From a checkpoint of a small sound classifier.
Data: trained on simulated sounds of rotating machines with and without faults, 57.0 epochs.
Rows from block 2, named by matrix and row number. Each number is 128 + 32 x the weight over the matrix's rms, rounded and kept within 0 to 255. All counts start at 0. Numbers have three digits each.
# fc2: squeeze-excite expand (model.blocks.2.se.fc2.weight, 320x40), inputs 0-39
fc2.3:086081126062131074135121095070094138138134125122138103067145133131090079149138087099109114130122141100155127128130134125
fc2.4:120041107051140044079141049018024122129130126141104099040104070086068057089118045069057121107121129091097117143099115139
fc2.5:126063103072129074112115076062068114117125114139130065068111092115076078123132086069089140125123127092125132133091069133
fc2.6:131102105127122126079124060058073117140126142119135110083138078106127144067119113139091119101138129101117131118128154114
fc2.7:093062131079133055114119044088084128120121136130106128056088099046054054115115074059072127144117129102108141118053121123
fc2.8:161103156143116107144130105160141132128124125132100167086106165105078144116138108105183122175135134091106126141145129142
fc2.9:140118133133136089077118042113106128118132117129129078085156117059091106119120085084082136111140119083119122135127109133
fc2.10:075124122078139087115130102129163117121132141134115070102136098113095077105141091112040126105138114099159131115086106126
fc2.11:050100134090123068076128084092049125137140137123122103052131072064043072121138014102069142111137123092108136135108081140
fc2.12:109071069029119117156128099074117115116119117119112095129020165107109135157119117095124139137111117104072125119055082133
fc2.13:100104140134138072093128068093091132128115117135146096080174065087122111120129100100097116147129115060184132117150129115
fc2.14:135116092090139138147125104101097122127123126140143075119108088101077110143131145130077139102128117120117134136083091133
fc2.15:176150165148117147199142212107170114135141115124184165149148187167081151158117131120160124113136133205138116137166139122
fc2.16:125082110105121081125132099079109135141141140137127123086141166130117103148115087104140141106123117094150122124139122128
fc2.17:116104129118126111126125106117129127125122122143157146093151136107116124129138122083139124144141130067125122136119076116
fc2.18:147107087096120138115135109080109138136138132142122068123092060168099122125132150121091116100138139144132135123105146125
fc2.19:090115114113115141088130146115178131117126122136048102159134085099115107069113175092069116103112142102096125135101088134
fc2.20:166099135103121083151118112059084123131127140129134136082115092141104157113129109101133116105135142097105132123130148116
fc2.21:094121115146117086052135119151122116140122125139089143097079047069020040097124067123059123137139123149088125121096087126
fc2.22:097085087059138093132128095089098120118122132116134086087134113113096090103125104099070119076128122126135135136114139125
fc2.23:127113112113117092130135136053108123135130122130113095105135083107087075162130131107093117081139137119146128137144132126
fc2.24:167067105070122090149123090062106139139125115127164118104107121129097129166134122075122132088127121089079139117099138119
fc2.25:092086161110134102089136006104014117134137134123065069090149107091111104077138092099073137112129130038139115111120101137
fc2.26:104114134113124120081130089115103124128129116121123096080168083160123117105135114118143135125124121100165130134137151141
fc2.27:142081117104133095090121086116089130125134126123132134079133090071114117124137125078116122099121122071145143118121139141
fc2.28:090108142086124078125117130110102131123126127119097126080160070144089129105136126112133118114123124130133140126171144116
fc2.29:112143127128124151101124124066146114124126132122072111145125098117092065146125145120075121085135132086104131114088098133
fc2.30:129086111109128095140115098122117115131133123131110163082069120124080116095137092095142135124128124107080127121121094130
fc2.31:112112128129128107096131060075107139140140114135083122095154089082112062117138085135105122105138120051131130142117142128
fc2.32:081122026122129139102123114094126134115125140138073100145069105063080072099135138129107130076116122119033114113011025137
fc2.33:093085125103139115080123078087071129122133127131134122092131139113125108137141102106131137131119117077115119132120128132
fc2.34:124095126117137085132132088072095131115125122127123113089152085067100097130134110084084132119136116066132120133104118129
fc2.35:125109098126143109155123134086114128119132128125142131103140114143081100148128102102139129113136115110085142129138166118
fc2.36:116072141089132086109136065124105115128134120124167090095149100064091084149125112090080140144130136051163137133101117118
fc2.37:143082122079122075118115082086072134133132137114098084056121107111072091129124085091115128117134135066095125139105091125
fc2.38:152084138091137099120116081132080123133125135119155102083126114084095086132118089101113138134114126111131117137103141129
fc2.39:107122151126132087112114132095105129112117142139057125111167131125111122103121094078119116088121134106152125117156138122
fc2.40:093063099075136088151121105058095127124123124120119086095134132122088100170126113059117136097128124074107119139095118121
fc2.41:119051111057121037079141079048072142118122120127165074039094059081041086104128082047088115121132119076130132132097135137
fc2.42:100098153097142104115124105120091123133133135134107117106163099094088095113126074115081135156117136102196134124120134119
fc2.43:078127119136121117097126120074098118126136116134095124088089099124075109121137086130090125093127136143057136140126124126
fc2.44:128041067039142035092136057129069116116113135125121080027065076078056066098122034043078121121138126076082138132089113128
fc2.45:164088145094134111160141087133102124119132127125124118063103137148131130160132076112131140152133119102118134139135127114
fc2.46:134113122094141097128124110100054128121114126139097135100121108079101090137136080133128130086118123113127123111136126115
fc2.47:051101144114125089108116109097080136130116129124083138050103125138115147070135089111140142140130136101094113134140071114
fc2.48:092059140088131087089120081083082120138133121131082093068089074092101119123140098053070117136114138056083132131098051124
fc2.49:137086105081135083095139051139094137119125142139126062077169123105105102108135093087125134078115128059174130119076108118
fc2.50:125082135082122082152135093105076137136121122137137118062124089114088098134137081099086130147129135099124130138127092115
fc2.51:149133114121139140110117083078102126131131141135132080128152086054129088152113110164068126144136139126149139131099167136
fc2.52:063099120117134101100122119076119131132122138124076160114082121112064063085140117094168121137138121119117132118122078133
fc2.53:128107094143119114140117117103142119122140140122130111106060121062085082139133128098113133090127129121050132114059078128
fc2.54:141121102114122141077120066124106119130138128136114083126148083080183112120136145164085133082124132081122136120077145124
fc2.55:061084028086138077080133088122088115134140137123063138080065131102081084079142089110111131076133125109123119131083063138
fc2.56:160103127101115107132129115087080122127135129137138096072100112123130131138118050121116130130136136119108113135140144118
fc2.57:096137134134131159125133137075134134117119118120108137148090088159166153101119168120108119121125138089079131118125073125
fc2.58:149093160082124119202115128108116123116133138117169167109184174166099131187124106119166139137126125134188128139168174126
fc2.59:116039146077140048104137067117098141143115119142087082057101069068068057114129083064082116159127140057114119138070074119
fc2.60:079131221146115087101117143119123118128118127122105181101164116134097107123133065125135141224139139099167138138189137136
fc2.61:103117128084134107065130027114016138125127117140111103096148061077147106066117077141084137103113126024128117136107096123
fc2.62:175137130112125116091114045076070124116138129126128111102171104148112103095142082154091137117116139100182122140137180124
fc2.63:123103139111121087100121125058113137134134131124082134086141133151114119072123078095148137109140134085128142128136108127
fc2.64:109083099086125097142131102095080121133123140137164088083112087084070083164130078107053126130135131116134135125089091119
fc2.65:148064106103140099078136095075070123119128119134125093078098046075093072108133085083085114094135114096075120130094119122
fc2.66:146058092065127074140129044030044137115135135121124064048116084078067069158120057078036139086141128071089121121098142127
fc2.67:062089097077122049082124076128063119139132123123145118058109096055059085082121062069105119113133134083136126127070104135
fc2.68:077096124095139110087114112044095117119139116142123124109094075141106118104138118081108126100136129100105136127140112135
fc2.69:060085101076137120116142102086079135119117115123090059100125078113066056130124123113064125146121137113076138130090076138
fc2.70:177089140109122115114140110109096140115120137135101105078111115120106094089126094113135139105140134102105139140146154136
fc2.71:090141175127129134053132119053101137126140118120072133133213025101142099090139143134070120188123126080157125141092143132
fc2.72:159036103056136074143140085059099116131125118142161110061142145111064069158140083062110142079123132065092122115096113124
fc2.73:154085153117139105168137112135122141120138128133178162080124180167110166169130086114184141150125132123163134139175180135
fc2.74:052099134101128104123126092108138126138119128132130122123092136046127107152134125096160116169116119085090127131093000126
fc2.75:088125104104115160119127103103107137133135121143093118126090108086043069131135126144094138085138117136054115115072047122
fc2.76:030167112138134129085132160131110125120119120121052080116100097062013057067111090160065134097134140195099118115110047131
fc2.77:113086122108129071129140104151140121121135140128130161072142161120090108123117083068161129114128120082126127134095106120
fc2.78:121047088069126082072128097042104125132139138132117095070049095129091091092140107062088141115135124061062134130084136124
fc2.79:132097100120122111134134095073124133115139130129135108096124088111118109154132133108124141122125125117126136129093148138
fc2.80:070146128131137100099128112082111119139139130111077120107164123135121134091115099147124139102117132067184116126153143130
fc2.81:138095061040137091100129078080108115141117132117124064085114089050050063143137081091084133094129136111137139139050159129
fc2.82:130071116057126075094121056130082121122130116136134108072099088074067072123129075066061131121143126076143132120106103119
fc2.83:112081132103142078087124111082140124117134130123042114086155115131105113110127127082110119130122140064133117124124142136
fc2.84:106121116128139148163137096072138136126131137120114101133091105119140130143129146130113125134126135099106125132105088140
fc2.85:196090118093139116147125114057086135119121134113157096094121128157117146128117095126112122131122119126133122136140153117
fc2.86:131115125112119106080134132087075122133132117123101115091082048080070072121130094116152135163121127137090135122099083114
fc2.87:100067113092121078120136056180126130138134137130114117108138156012100109088117108071144125089121135064150115134063106131
fc2.88:155096127080127019099121076155088140124141131133128106066132093067070065130138110084103122112115117090129125128088136119
fc2.89:061115141131142080072117098126076138127131130129052125100141112110118120069125148113126117133131124084126141117135107137
fc2.90:080106091102132124100119074133124129141119116140097098120071112123167141081139117143105115092138129084067130124104081113
fc2.91:119100110046123085124118082112110132139115120129100084108125111063063090119141107090113115100127124105130140138070112118
fc2.92:117134097133132152117135141095114114121114122118106088145087067119060085123124135144079127056115136181060123114095086114
fc2.93:113020051015129032085133020125036134127123118134117065041067083045082076079127044036082126050120114059077123123045070117
fc2.94:093126131119139081116142105125147130134128132120090137104164145114092109098141120125163132125120138105180124136140106137
fc2.95:110166088101121130115135116135103118115129118143084096109121106157136075077138096184104138091111115134132122138111175125
fc2.96:107113041084138120152136111073099129138122125136168036124048136117131155147115119120072137151121141126048130129034095142
fc2.97:061129088111137138125130133110129123113129138142090121128069110091047084123139111156124137085120122159057131140080054121
fc2.98:080063084083138085082125077026105126127121128119104112080090076108084099153121108070103117069127117053091129135123111138
fc2.99:113083135113120069086133082091087131131130114121109108066081062062052084120117072093067115135139125085118119129087119142
fc2.100:117069117067122076129126086019085124134122135122108126079114141109094091110119063076155123106136131091119123131113125133
fc2.101:159145093132140137095120048119082141123138123136152107108113097089151118134137117151097124091121121058070140119099082131
fc2.102:120036120062132038049142000092066119117116142115130088028091092044046052107130055030101128145140119005098130136069126123
fc2.103:158123134121130093136117105042106139132131130112156142092175127158125144136126146123133139142134141091162125117139153128
fc2.104:129076075106137119142120092091103118119119114122081064102092090116130114131136135100100139091128134097104120123042113131
fc2.105:076119077117111123074114145096187119134112115113123096137058076128085153124135126098049141124118141101060135135061064115
fc2.106:103128092133131150157129122106118135126132120121134080157074098123181124202131131137086129063126133121051135135092064125
fc2.107:076058134070136051142115071113109130122130118118122070084145114086064099142132110037073122102115119061160135136103114136
fc2.108:090082109095123073070119088097120127132140124130104084099133064071089092107117132064077118120127114083157142140078170127
fc2.109:110095072066133093095138092053071128133133125120067066082114077102083067099132101103106127084129131108078126124111114140
fc2.110:122091088065118118110130093076107130140124122130132097108149090120117118097133086119080129072125117088143117140107161116
fc2.111:107104132136129080093136108094112135137126114116119184106115115143062091077139105062103121120137116088097132134113145139
fc2.112:184091106104128132119124083081107132137138126115149079115078112109126090143125117130059119069128126092087131130097119118
fc2.113:049121110136122108117142113109165117125132138119120135142115131160081109181141146072110125078115117074130134136122087138
fc2.114:137096106087127085069128094092091141131136134114085121087122113106091090089139070097134139171131135116102134133141137138
fc2.115:153100133132139118141121133042151135116143134112050124126156130165126132086130164116116130083129125099158122131132114131
fc2.116:142084066072134096110141090053098119122122123131136080099109090106099090102137119104119141059117118065161123132094142129
fc2.117:157134051107118152132119118092124116119125130117174059116116152106131095204114088164134130078117127131098136132060154116
fc2.118:050129077120115132078125074112113119128132126117041090139043096099186128104130128137104126079116130040062117134078038136
fc2.119:063072148101126086129139105124132132121123136138118138118154166147111126126126108069151115068135128072133128122156125122
fc2.120:092136190146114131122120118121127139115121116134070231134129158139060145113126126109148127178130124115118142131156113115
fc2.121:127096112095124084111122131094120117129135139129113166088081125149068086106117067091147129140129137112091123120135116131
fc2.122:161116185082120111183122118140145141136137132134170188104158200148111105207133081136194128174120114127167117113174179124
fc2.123:089076124089126082119135094094124140124118123127152130072132110102098112128126079059104120099126143078097120122117080139
fc2.124:104056079096126085138126092116116135121114132123070134107075139110085099119141103071168133080117128099092122136082080127
fc2.125:125140065104125130093123109166086129140123118123105056134109115098120072093125096165123130081135136139089121119047095140
fc2.126:146135172138131105082140077148112132129116120119079154086145176119117138096129048124196136177120126101171129134153165125
fc2.127:090116084115120144122129060120099139125134123124082098135087097090161116143138117156099128093122136061064124135087034134
fc2.128:137153108148125112099122096094087139138115116141104112116185089048105050144131111153105139124118128128155114131105192130
fc2.129:123047117077125059115136078108087140136139130131097091055092124114089111096144097068115128108130115077130137113134161121
fc2.130:111117131073133075135126095161101130117143139131171119077163115071094033154129073117115123137131132080127140117106066126
fc2.131:138093098110137096119119088071096138125132118117101090100144076051105094119139134098073129121129139103168136129079129117
fc2.132:095111086114139082116141091134147136132118140138108080089102131124126092117134110123111128091123121092115142140100106117
fc2.133:075165148129120123068138105074091138126125126125076151109155106058109107081117100156118125168116128120162140124104119120
fc2.134:120073119075113053121131098135122120121138140134122073066093085092068091113118077074092131142122135099092121123087017120
fc2.135:074117139107123128120138100087143136140137114134110135138126123094067102134132163129118131114122137089104122114084079121
fc2.136:040105151145126064089133089137136128129120137139112149101123102086071108130121132066106120109125120084100121131124059129
fc2.137:132075099075138083125139100094058134116120120123093121069097136131088122088134091083130142116133140131101122126129113119
fc2.138:070139096130126133111116119084134117118127123119085114132085112115049102126129113143091135090123138141094139121113074129
fc2.139:128081155109125052074123100090077139129117141132077117091125040076095093093140093049080119111130127098102115131133088118
fc2.140:125089175106132098079115077112059117119133142128097130066193069049120084086133073109091136142132120081166116122129109127
fc2.141:157131126097137116172142121226128142125137116139182136109139157148164148189127085168142138142128120138143137125147144125
fc2.142:127108166108114091113139123129121115123137138143124134109135150126086117096126094111195136144117137108107121119149140134
fc2.143:085110122129126131106128138106139135123132135139093132132114105091080115090140149115099128092130135151112142133107093128
fc2.144:102045079042124054155130053096088139140121143123133084060092120101073073152138088051104127118119120056123115116078084117
fc2.145:133124184111129074073134107119109131138133130140097159086145093068092030065132057109096140203135132112150122123072153128
fc2.146:087084111098116073120140112146146117119136136116079159125128177098088115091126111047169130124138116096084115116100111128
fc2.147:118106138112136089108126144041084139127126125128072149108095093145104117079131088081107120086134113120065117118146104121
fc2.148:125119094119123103104120099116094141122141116128125081091100084059050085087117076133098124131124127111135114119107127127
fc2.149:051092141120122047110134085096142135139139127139124162090158152087089124138135085083142127161123122076138140140137110124
fc2.150:133090093128139085128123107148137121138140116121104142120084156111096111122135114076164128121118139075153139143074105121
fc2.151:124107169128122121150130150064141138121127117138156113124139112168110130144127147058084118137123136108132118131158099141
fc2.152:106069120052127043084142092040085139132135132144120114051110113108059099076116089064107140143140129083106123122126106121
fc2.153:118042139077119057132140044064052117126137130121120133022142083073073083133118047076085133136132116062135140119130126125
fc2.154:089079178101124059063128119116132118135118117128117144083128098125065120071130115041118131139119134104161113137150108139
fc2.155:106140156128133109089136115111120121140123139142139172104165118097114137097138052135125136167122139109197120138159150125
fc2.156:133112130092140106122116104021062117118140138141078126106095082132098125096132086134121139095129132105096139129120089117
fc2.157:137078102094133079076139083010054128127142137129135090050156058086086077103132121084044126107140119075162143119093142134
fc2.158:124141134157120137038117092093070119130132140120106099100148077076131098069123087157060140170121115141170124122091123120
fc2.159:143091089072128122147125114056121138119127114116095120110062153112109115081135130106138119135139121141097135131085112114
fc2.160:109042149057131035056121071063086132136115118137098117023088097108070088064126038037111123141130125054103136119135097125
fc2.161:130114140110126084106125058129113141123136122123152125107141135108121067114131086121138138160140140090111119138139083130
fc2.162:122120123150141121116122093081116127143139138118071124108140128126120157110123146078138128164131143088148140139117159119
fc2.163:090067121048137055066133091059051122120119130123123091055103084106058083092129082070090119118114114079096128117100103128
fc2.164:104108139099115046062127109051063140135128125136087151044128095119104128097138073101138130126115139101107132133141123139
fc2.165:143082129130139063119124096087077123134116133120057139084127094090069084089129084062095140134136141076138133125115104128
fc2.166:140131142119131101087131078099056117132135122115100107102171107109127087095115079137109117108112129092116128128102098142
fc2.167:119105138092135122132122142052125129113112114128096141109121144142124131144122133122145140090136120082102127127142133138
fc2.168:108035117065139068103116087121106137115134121129059090080111133092068084091128079061140139125124116052108128143091093126
fc2.169:107079084099137087136136079112086134129137132136170098098095102059086104176118084100039140106139126101107129115091126123
fc2.170:048105128079143062139119068119083116118126126138101106063140137085120070145120069093090118141137139081138138117116121127
fc2.171:141061118083136064158130078050093116132144138144121119066105106088080085127121059083111120118133115078127117130089123125
fc2.172:117074103082130095148134126071131120120138120120134098092092133154087125143121117075115126106140125126109138119112093136
fc2.173:105103129101117106104122103074107116134132125138161123105108076090064092145141075124082124135127127135126127136127114128
fc2.174:139044136061117115156133073137122136132115140128128087116027136099064087134122132089120115163124115114125125132085104135
fc2.175:133071080112118119142120096088121120138140124113129153110129144128105107135141111083136128116118127102116132133094137130
fc2.176:100086115064124063073123034070038138120136118132117091062129055018107051093130113077076118135122134075109128128090145143
fc2.177:141104119093127101136117128079073117118136126121087096096113134142119152110134097125119125139135115120105121116124140123
fc2.178:086141027107120144098116119099123133124136121138145055111067085062050040132139085158110141099131117167077130140045070142
fc2.179:149123145098114084100138108114093126125136116121145129092131066066108102129117098109078141137141116113107131119112126137
fc2.180:109105131098118080103124098115132121127131116128084114084127119110124138063123109112099132146115129063130143115146122132
fc2.181:065064122098116053079120090057063136122127114116057100061147065080085085065122069048093134113139133106142121124112158116
fc2.182:102097100115122099113127130103139116139126136143137132122075085144077087134124129111120130118139114125059135121113023129
fc2.183:105094115076136085084128104163070127133128125120105087075083078040015040103120088085096134096135122113137127126077090123
fc2.184:129049000048130085180132067074115129136122122135140064103110119073106048168119135090086118054124138081149140137011111129
fc2.185:120121088108115143123136053112083119132124129112174116118060089083162116144134096162108131105120136049062136121079075112
fc2.186:097083110133115076133134096149149115142129131139154132107099144054063079145138086085129139108127115105113138124078104129
fc2.187:076162104100141131064115128122124132133116136121080091124122064088082076077127115168052137084130116152131129124102079132
fc2.188:087063129090118113133116084100106140121142123124115118086132143134107135140116099074129138133113128087093134135123128116
fc2.189:022095101075142126090115089107111138123127133121120099118082136113100096066141104130123128115133121109104138126099093130
fc2.190:077147090130113137096119138101118124115128136143117082124116090086031078104133117176081137068138127179112121141099099138
fc2.191:119107056083125131126126078077069139124134138116107064098113115088132124152130101162080141100128136110103117126056071126
fc2.192:122123120130126131123131107091112135122129136132068123114075098098114115131137146138104117106113135098083121118110096140
fc2.193:173060129127120110168132062152138129134130136120186159123116184089065101186142122107178120133129123112033132113101128127
fc2.194:111102160091134093082125104100090138141128130136125145069137088091082115084117072103107129136130121107092128137136049135
fc2.195:133135157127128140166127159179152129136132121129141137149143203129147183153138112140183120147137129153192116128194159139
fc2.196:078082136089121062070131093022092133141134141119094100020095072103088121113123046070131140105115116084126131129128108132
fc2.197:128057087013134052149139067096065129124118141113174064051113108069038037156126026079052115133123122102119137138060071127
fc2.198:130094069121125106089135109095129116136117138115116102095084072145119132121130125087045131103121131095112134119095150131
fc2.199:144086115093134099173135127100110141130115131118113101102112121173095118131141111079121115136119115127096141117086133114
fc2.200:093071144114120108138120099081107129137136122124159105085080137141102102162120101090108139143119119109097118118144093118
fc2.201:110088115080116079117132093088105132143122141120119091100137137104089103113128097101123136104124122069157117139119103132
fc2.202:104068094095126059096129089125112129140112141127140106055113143037081075142119066066114132116112125082109123127108080130
fc2.203:070122134130122106103138099098139136114120114127114139123126120131074119137120123144123129120129124119102133122139130135
fc2.204:151181147149136164131123168191152134115122130121157138193140141137179144179123170173132125158128139156119135110144148137
fc2.205:060162112139118123113114159089120135130127124130059112149105075102166152079135123150078124072127143149092134125120083136
fc2.206:113076130115124068000139090095077133117118136118082127070122093095086084075127090057121136130139134069099124142111121133
fc2.207:135073109068141094104115077085093114126121133125125136071073097088100114113141069099141128150124115092089115123098136128
fc2.208:140127156128127092169131102157114119125127125129138138060148173147142159146141077129156131170125122121166119129156144142
fc2.209:053129096130111134069120054118090136123129124118054079131077079089200129063122129147081124075117121021049132133093047139
fc2.210:139098105093124087089129101097086130130121134126096113062128138119120135111135077099142132091123128097135118125119126138
fc2.211:061079085092134099036124057129079132137136142124103081085079083060102115072129090095092117129136126057143132135073102141
fc2.212:120087149095129056078139120042055126123131131139128138086128073089092083087127111085107126124122135097106119134146114137
fc2.213:174087091070131067120141135050083119115141128138172082085110060107082104148128100076099128066134134118132134114130145129
fc2.214:062063107097136091145139093149162118115130132124107123105128177105064116140115118087124124115111133087149135141095132116
fc2.215:077134098124122131100120158117122139117138136126110085130088088091032076104139113144103126086137120174084120132121103141
fc2.216:129000047004128000136142032049040118141131141116129032012063078082005013133127036000061120072133132033081126133019129140
fc2.217:081055094049132064053128034092056116138140121133058096057071086083098121074119081069124133084138116036060117130098072116
fc2.218:166055106054123061151138078079102141141119134116213077062119131081059085181136062090085137113117120110162136134095072139
fc2.219:128113121137123084139130029172115129122112121118129159108075127066111042140124104099071139165121132068105122125058109128
fc2.220:082050120095114048098118110062124135137125115124093127070074116086087113089123085035140128125124142090104125122109091139
fc2.221:105044073050114086098124082059104118133123134121065105074087109121070097104141091040121117087130119023042115129073105133
fc2.222:076088117097115059083115073144101130114141123135093090089076102067074062115124074070112137142138121104091138118100084138
fc2.223:114094176148120081125133129110137138136118135133122169113190096140122142144126130079108140097120130077157125124189148137
fc2.224:075127071120140138090128131117091122132122125137100097118104065071107068119121084142099121098123139141083134124060051128
fc2.225:183118149112138124147131078135027125140129122121160132080184182132143130150120062142165142111123127146188137127149201123
fc2.226:075081117090137068086120109106093120126135126133120113087120092111038068095124112048092116106141139092129116130094090134
fc2.227:132120128118128121159141080174115136120117114131139145097125169123144128155128088148165121118135135129130116115160142131
fc2.228:092157092152128111072138098074100130141122135124050110101132116087147150050133097148116141156121121126154120121106131126
fc2.229:075087137098117045089142086108110138128137128125119119053127046102077111095127075087068130101116138090127137114139108129
fc2.230:131051094061120063109135046115103131134136137122156076077089086071076074146122074076085117101125129044115131140103126140
fc2.231:110115091119141108113135108113154114139134134143125079103095061109055067120140068116091126096131127132093121134074076141
fc2.232:098098136102129055113137112117064137118138123127033122085133121137096122082119081064130118136127130110138139137159120140
fc2.233:130073075097129087063131022058036134127123123137138089064041048089107099115139072068078120110117131042082121119065091129
fc2.234:144119055087128152109119088066096127122130139123115086126082143114122124129120125140126123097134130124097136116026099115
fc2.235:122090092086125121130135085109102124124131121129127115088132121092108122129119113119097136127119119093156120128083104122
fc2.236:099139106081137117073119041045050125130134118133120121099168036073137120074120113133084140141128132080146117124101129142
fc2.237:046149153167115125080118060100106121126119133118101125110174110099130134131141097153121123175119133014123113121140060116
fc2.238:131075120104141091131135106120099128119122138128111090084140118139119133124118121075111140117125139074146126138099148135
fc2.239:082150139148128131031130100111173136140128127123092131110183074083120078078116121141102134163123119105156127147109147139
fc2.240:047076109068135066017116038053053141119135114138092103054104024069096091093134080081066120097123127008096139133091084116
fc2.241:115066134092127044131125085137067119133115127120153137061114098092059072164118077060098129156129115103120124126090124140
fc2.242:163064073065129070133133065079084115141131131124140114044080127089070089141128074073123120112133116083072142128071073138
fc2.243:093100142094141111129130103075095138115129143122143133089124170102096132130143036104141128115138122133147113123137128141
fc2.244:103048100041117012108140067065112118122121126128125092034107075101022056113132092018061125107139142051103128141082131141
fc2.245:048043084031142065039123000066026122124117130121075076053080073023075043085129055080076140111133137021086118117069094142
fc2.246:092115098136142108156117130106109142131138133128084112119110132104080102135121106102090141117125122148118126123114114126
fc2.247:152141142158132132121118101108134116136119128115126168094127123129119142121127088137135134175119121075117131121158138134
fc2.248:123092127105119102105132096089100138128116132139077127078144093111084096091127098078116133147123116089147126137134143140
fc2.249:065131133122131109093135136102075129120114135121070130104152120081086052118129093118119114136120125112099141140159107138
fc2.250:121091126088140069124127079123124141131122123130113118102138147090063078113119084066147123085139131108093133120152110136
fc2.251:108106172129134085122115138051110123126132122120105157106130113157118131128131110084117138154124132112106112130176088126
fc2.252:078088132092113076078136107070121119122115132128096119106118118128101120121117128058123133091131121062109115136127098130
fc2.253:136101107092127102100138112097127131132127133127064118094092113115094112073131104086125117095115142139116126134109151125
fc2.254:206123044114139153124130132035116126125127139124152037117133127122125103119115143151104123097127120152112137117039148122
fc2.255:130099060054138120118119098075104135120121142121107065111094110126098095117125125131076141136116127121105137122094145134
fc2.256:103119109108137094084121124039101132141140119120113122101134082152114127092125116101119125104114116071144138136149138120
fc2.257:075111080091138091105140102121076140138124131116092078098119077093110073102116101103098135086120140104126142128074087133
fc2.258:127072112099127085096119089054091133121135132121109098065095094109086119102124103084095135128116129087097118116126100135
fc2.259:094040091049141056097114044089081140115129123127103097042107103079068079107139067042108122154127117043149121126085094120
fc2.260:138120131127120111148123165099096119119120120118081139111159100171103127105125129090094131123130119126091122124128137138
fc2.261:083071107081121035078126109141124131115120135140048141086152163084051094092127068048156115118119138081138122131075102135
fc2.262:084095121094126099099136078107097123127113134123113132104127106074104092102133109092110136110140140051098121129119098123
fc2.263:134110098121131117160117102078135116116133123137129063136149129144092111166124146067094131120139139084122133118098131129
fc2.264:090107130123132101092138088119101119141117139133136099096103063087116098081118106101080118082131122097078136143109118115
fc2.265:149108106100113137087134096082080120117118142125075098113117078127143113125120129116095120104136135076087113133120114120
fc2.266:056156124143139120054130100131101117126131134126040137117114123114175155052137122140131116129133116025118120119124097119
fc2.267:128102102110122115109131123095110116120138122122122121097109122092116111098127097130157128106120126105102131117100117119
fc2.268:099141134127133132086139115126057125123128115133093103116149066108150129080122090150093137128121121126151142121144161119
fc2.269:104099095098127109145134116070112120130124126120088060129113153110118136124124148102134125120125123086117120140100111126
fc2.270:178086114094123118157125067112110122139113130140175078115106137103119113202118104105118124104126129075093137122059149128
fc2.271:152084105084129088123116094097083127124124116133133101063081127117099136112140088070078126133133130068050126140095114122
fc2.272:095084082102140096141132092073107138117123125143083100092092102115073091126132095055152135099130122079097122120088104130
fc2.273:068056073041140070103128041070083133114131136123116060046124132056077043130129065084107133103123115059107127118081070140
fc2.274:088107153084118079116137095089075138132140124122098122061122095120074078123130093097087133137114141106136138132131105119
fc2.275:122093103081120087149138112086100126130117137120101127075106144136109133106115075106157122120122138107149130142142154140
fc2.276:088044091062137041089136058093071135136138121130084099047129085064083073110119079067100124098130119057142125128077046118
fc2.277:135080075148130104104130066111117139135131125126164063106082140102109129142130116092123137145140124109077118118061093136
fc2.278:074099097069139083099127034057098125126127128115149101072157094053122114123115088102133122090134127084136130124115145118
fc2.279:157074115054130092097141114093081118132115119127148104058093127121113126113138055081111118109138131093143113132123139118
fc2.280:197124183116128107158119110133089117143128143122167137068119164143145173155126033132156120168137133117132139132169156137
fc2.281:146093118105137109120122092070128123123137128121136065109157075099108067110141140124055140138114113088159123113111139142
fc2.282:044083080082128073059133084089088137141133131119099108070076104042089084106119050073123132113128135104069133124090083136
fc2.283:115040158103134090142139040114092128134141123126158121102120124060057065144133105085055120160133132110138129137131103131
fc2.284:113122111100137124093130114096125115136122120121119133100134113100108115092140104144131125096137120113151114132091133138
fc2.285:114061107029128091130124067080065117134130129124152055082135088079104070144131095074039125139123127075144136131068107128
fc2.286:110105152125137079120131135084078137125126120139123129093141093153094113117123103081113126154111124098142121143163142138
fc2.287:153120178116141099127129132131108117134137131132106163093151117143102127097121081126134137193134136119170135125180177132
fc2.288:120100127089116112111129059052111138129136115125111103099117109111123112095116097111088122127137126091139137138135092119
fc2.289:109081124116123114077132099052110118123138121134103106099132079112096102095138141083081117124120136074138128128117131134
fc2.290:134053114066141046109126036048064128132125118135116125035101109073058065123133061054116140111114140051103116134099097136